{"arch": "unet", "model": "image denoising model", "dataset": "scattered letters and digits in many colours", "train_examples": 195000, "image_size": 40, "grayscale": true, "crop_scale_min": 0.8, "horizontal_flip": false, "translate": 0.12, "task": "denoising", "loss": "mse", "noise_std": 0.6, "norm": "groupnorm", "activation": "gelu", "weight_standardization": false, "widths": [64, 128, 256], "blocks_per_level": 2, "block": "basic", "attention": false, "upsampling": "transposed_conv", "init": "torch_default", "residual_init": "zero_last", "optimizer": "muon", "muon_scale": "match_rms_adamw", "lr": 0.0023, "momentum": 0.95, "nesterov": true, "orthogonalizer": "newton_schulz_5", "adamw_lr_other_params": 0.0016, "cautious_weight_decay": true, "steps": 11800, "batch_size": 192, "epochs": 11.6, "lr_schedule": "cosine", "final_lr_fraction": 0, "warmup_steps": 590, "weight_decay": 0.1, "adamw_weight_decay_other_params": 0.01}
Rows from block 5 of a small image denoising model, named by matrix and row number. Rows with one number belong to one channel. Each number is 500 + 50 x the weight over its row's rms, rounded and kept within 0 to 999. All counts start at 0. Numbers have three digits each.
After each channel's rows are labels from the 100 images, of 14976, where the channel reaches its highest value: "responds to" is what is common among them; "peak on" is the class under the peak. Only what is clearly more common there than usual is listed. The data: scattered letters and digits in many colours.
# convs0: first 3x3 conv (model.mid.1.convs.0.weight, 256x256x3x3, each kernel summed), inputs 0-255
# convs1: second 3x3 conv (model.mid.1.convs.1.weight, 256x256x3x3, transposed, each kernel summed), outputs 0-255

convs0.119:448518333528488509500537512543433454480444488495504551478443536440488490483485572447419528510502449427460535500535418531521537610425398556508464440508493602414560482467579482526472429550496577461513430461492427430523406522418476460418443452544549504583466517507564547496508430534537558485518469556536556571462529503497626522605488471468566489578491446454532606511525563578476538513528497541460431551491592524489499492479491475525550524492470366418411487449541530441459646489458530529506545491502483527553485383500527528438464519477457561523462520491547417518563489569487601500543541525544536486487511520469408549521441487474559459441525484467520396468444519564482434525491500475503460496515468408482499515492379503477461577490542470525566403554493529501461467557623455
convs1.119:557469551451514465427555449569520495517605582454483532499496568508415510546482485487455503527419436488525492568466501486463456431531551519590416433527470572491425453575568412452460469481509475535456474449553499486536509480449499500453622480441524528591542499471436471434544471528466477488514514492507436448469432519382528515500515542468542428469486546425538428549456470495503519553590405478558510429476498395540546458426443445462469552534506560517564697545504468513457538483543480508468474589448540452492516460578519385566498502519503475430555448406538443554422465523499427509527525414416509509506452448466504512470558487423444517570473475532499546459488565519524532476399448658508478435504472526569444523518530477484504451499503572556479518512394582592562488476409452
responds to: the character X
peak on: X

convs0.169:500395514469494465470515513517513489639496490445518428414462467496514529556527487466519517479508487432479539470580461520395528570476505498575543476453550509476516477425545492530386480547516506498555506449532509519532464447502504339559504464468473490462508521486455496434521496506520618473481428555534518542442449465475405526523469516542637485486554497448511479499494525478475496396492488509498502495388426459320552527505568543522507593458483517551453464479521459496510595477493511507493530551483555450529492537495593563603489484478690497474409387433474516489553570454562506462492518522498530450539505517521488427520488526500418528454425475490349514483483531522528485460543429550423484514493486489357410434431503496473526492384519490559457386472511460413460433498505478
convs1.169:467532424401485561439535517572445400497512350563410429514492515518469460534498377521457443467514538532516462542589464428562541493484485497489509538408441483478478608502483450464541568452405480503471573469497551467478439564443573509481451454527554512398469417558488568527449527537550399481505555454539506473517582528510511441566498445391468467514500521544492485482466484519468481484456462475465419516567625565534517523557487514449507568471395505495444462470464496468506526504465563436526518537445575597502481509560363518560508556503463571567535597487470404493618506510534489495541533537460534527447609543520561566605565515506467532449542464542488415404424525419494487550515469452581534422497463588534533511464518499466436538537490512454608499476463463508481549502473493
responds to: the character M; the character W; largest: M
peak on: M

convs0.3:513546618484493547454496567491443508472432579505583468444461490477611505448500531501429484468507500507497515475501492512537517494498417525515498429434568495464463568469480445454570509362532448514608517622435517470460455453490571485475498481511549467490540482524540603486467513579496506481562506460463458541526462449500486420530529559470481513706516456502548517457517485497460523446507426562516569524556639487480521566503422546556404531507549515469474403494430556402457546489481427490456494528464564481586490443623574511496466502532706515469411419472501516475471555518510473463448507464539568473559525463493535548478567543492437487447485576502539565496539443485429526449460467513565419547512523517399469480501530461515451528428524483399502553489525430440540466521447452
convs1.3:434530490466561475447568492530523445357421401496536533503488394531458494528440517530580477520506559454513569456511479516557531412487409543553509558482456506437440429462482449532427464510546441594480506479523530515648528554511467574576490434487518511477451546490525476480479485414517464506441478548471548501528538556482492563479576403542428549457516656397515579655482566558416511526453492457536527415502509588516458437441627580500473537528508444505484575554585476592501459423441479512478522466487480482481557490466481536542498472520543483455565505491529505527529482469514484582565568399463421530547403527531456457545518452592527511453525427484552451538444517496539454528502447564534560476530442532508536568498535554564559490407557516530513508482508478534530498446412574
responds to: the character M
peak on: M

convs0.122:494459497505500414443490596519450534416444524528507459545527392520446489467476479520510493552521507486453555559483465449468554463462513475551513483430470465515594490422459581592435436540543504496456461461511534494532496613434462370569421492494513560542442501435523513445482497536481560502530456529482527535488477453584493528453467487455553453454603444485366421518500521443572514498462522515460480486495344491400485462531538471451466515437493474450502451535475557572518592458523465496456466469476557482524512506528613496529487510385614410449487513510592586468506527485434431506509360460498458487513435466521515484468576502454449528537441494429296507554482541531502458435521600456512504519525462492584433495623488489455548538504480488629493425466523476508510444492506507
convs1.122:514422447467527522461473496570547457525580561482559497546465482456462503537463555496468428477565523564586445600572538447551517422517433549577504464493525525532458641477507444544545444406388481463497436457504443582513522410512483579473548493462525540484506528556490472588534556497495496568469486522511447518546572525513608475587480488463426478493485551551487552551441437440438479508435500396581624478500541454496458471511475428475494524449476462496599505602519497455464487483473481532454549502530470467498483473543439449647511489473379516514470528580518510563458529530541472569538590525516503447411492586562435547606458499512567419422530524501474461358391538535521535539508406557563527507449519522531437469494487416490507514552487509356542503497484516521557528521526486
responds to: the character M; the character N
peak on: M

convs0.51:506500438530514512454484551503553501530518574428438507496381540417532532469522460535415568428515534481495492563460569436541498451565568454482530644486334569494503495534535452640487447420489515522509435406582471548478485487469442491547535476541488550548449468493502497545467466523448537517483565516533445516427503548508430491480465500579492491400522442513545464502425488451558481448453434535462485528552562465364462386512507471499487420420563485461507476487463495552453515462467464501463477449444469523516407578462287518524456518524444536482483566474487525565524323494548488568576524576488449460480487490484530488450488475466562486483538459557548446458430502451515459485456425449528532504466493489500572487574471496494466414426466569423449572489556471541506476541565506
convs1.51:452513536545492575479455512443399477492495574569523502383587444536498467545479524456548514381486373496578511461533510509604484532572484481434498455566528507559517503507535518553488408518499563470460539547530429488519563440518472623419543455449543413537476545473440523475484457549489447514414395451499525438434549540459530489540488472507435591631514478475485491568573537504522498572509532545478503476576528486575444551463492476431501457530477506545584489505620589524464493591595576524457514541479507465569549474500504415492506482539504512478484466588533472443481484483562434600508478454551452552471434513445459419513407542494481507568493481574503547389612516452515527424518428477410523492577513476524457503546576532468556365479438504531511425521446444491567538533554507
responds to: the character X; largest: X; the character Y; largest: Y
peak on: X

convs0.129:455465379554540430440500554413563487591485457517549580496482415506497561525422454440463467507560491489531510598574474475534500497382509548571499384453585509492450482434484464482512499558429543546566560554505456518533505426487486609515497509489518509504528440477527528500488443467573513397420515550446538449485407490529429498596467454545581478607461499500527492502486440481484442407519501562463508534464545442408550478498481468464485542477540487477511503524543515552426587451517453452422507549485552489494524510394615459512493483501439534522653452536594463521498554508546466535507442526495535475495548475451481531494478467582521529455530379417410505420569522528489487474551528504568454495452507498510382601422521514468465507387557505375422448436536470482528590501506521
convs1.129:520469426455518507579496495569416475479526447616500496540513492568544431513542458488410419457536509485517479455481546525459560581485561506535489468498311539548515491607477554524520517445521485481453574452498553515481464541380574461503486408487451529446540487513507486493484566531471534446568478540608476372509487523585434457442503519519536524501459407557490508462415512529458594452496457444469500475558507525561466498485561479530488550479511535464433517517503508468480519512492581464596620553433547542579458502540499433497474464548641510529514522456493562560598412530466478467498491503439520451504399583526515568474584563427436524485514474534518435486447530478491534521490451529506557349546480589477491470484439530504467428599458469570532538420518493531508453448355467
responds to: the character W; largest: W
peak on: W

convs0.181:430338608484469470474538542453521483477472431501456561448341500516502450562435517548552544491523552436467474531519492498463471526496497484531509374475543484598538510516472604443298570502537508463521482544508458450521456414469476458570467511423484493465497498503526511497515447522489516517545512552521467560509466462500540563452411577513569487572539479447449553556506459497402588514529492482528474545462372523550495494477502514473449536537474531413507496498540492468495432453503517422460545506463526489530543470535529611486496462561568537457647402501444562466446478400477512512475457410480509488499590502465528448445422484491488495465446467431404544501495494520468535485489633477428428491513573529403443525479509623447496488350469474507474547488526528464490449530492515
convs1.181:552510484369509577585456486529492451452532447577452525512442454477468484446469440498379484546513545492516483532555463549510486505574583533543519463489473525425470480512565516496566498450439448463467575464510445608390428513478595538497488504484524512505469495507414567523446558476545559511598567433499463486512543521578529430536482525445408466402536572517509541427519507483493530452495550428511452475601653509541452477576502457364474634448498386608507491488410497517462542508439516540445475544446456573481541427538484394454516546478560481536430559533421435524538478451546504473492570474475594498348488523520597519456517484459521508497455534509474485456466399493501510548453508481528542523527533597496555516548506485471492485516566540536524528454446530476543585568551454
responds to: the character M; largest: M
peak on: M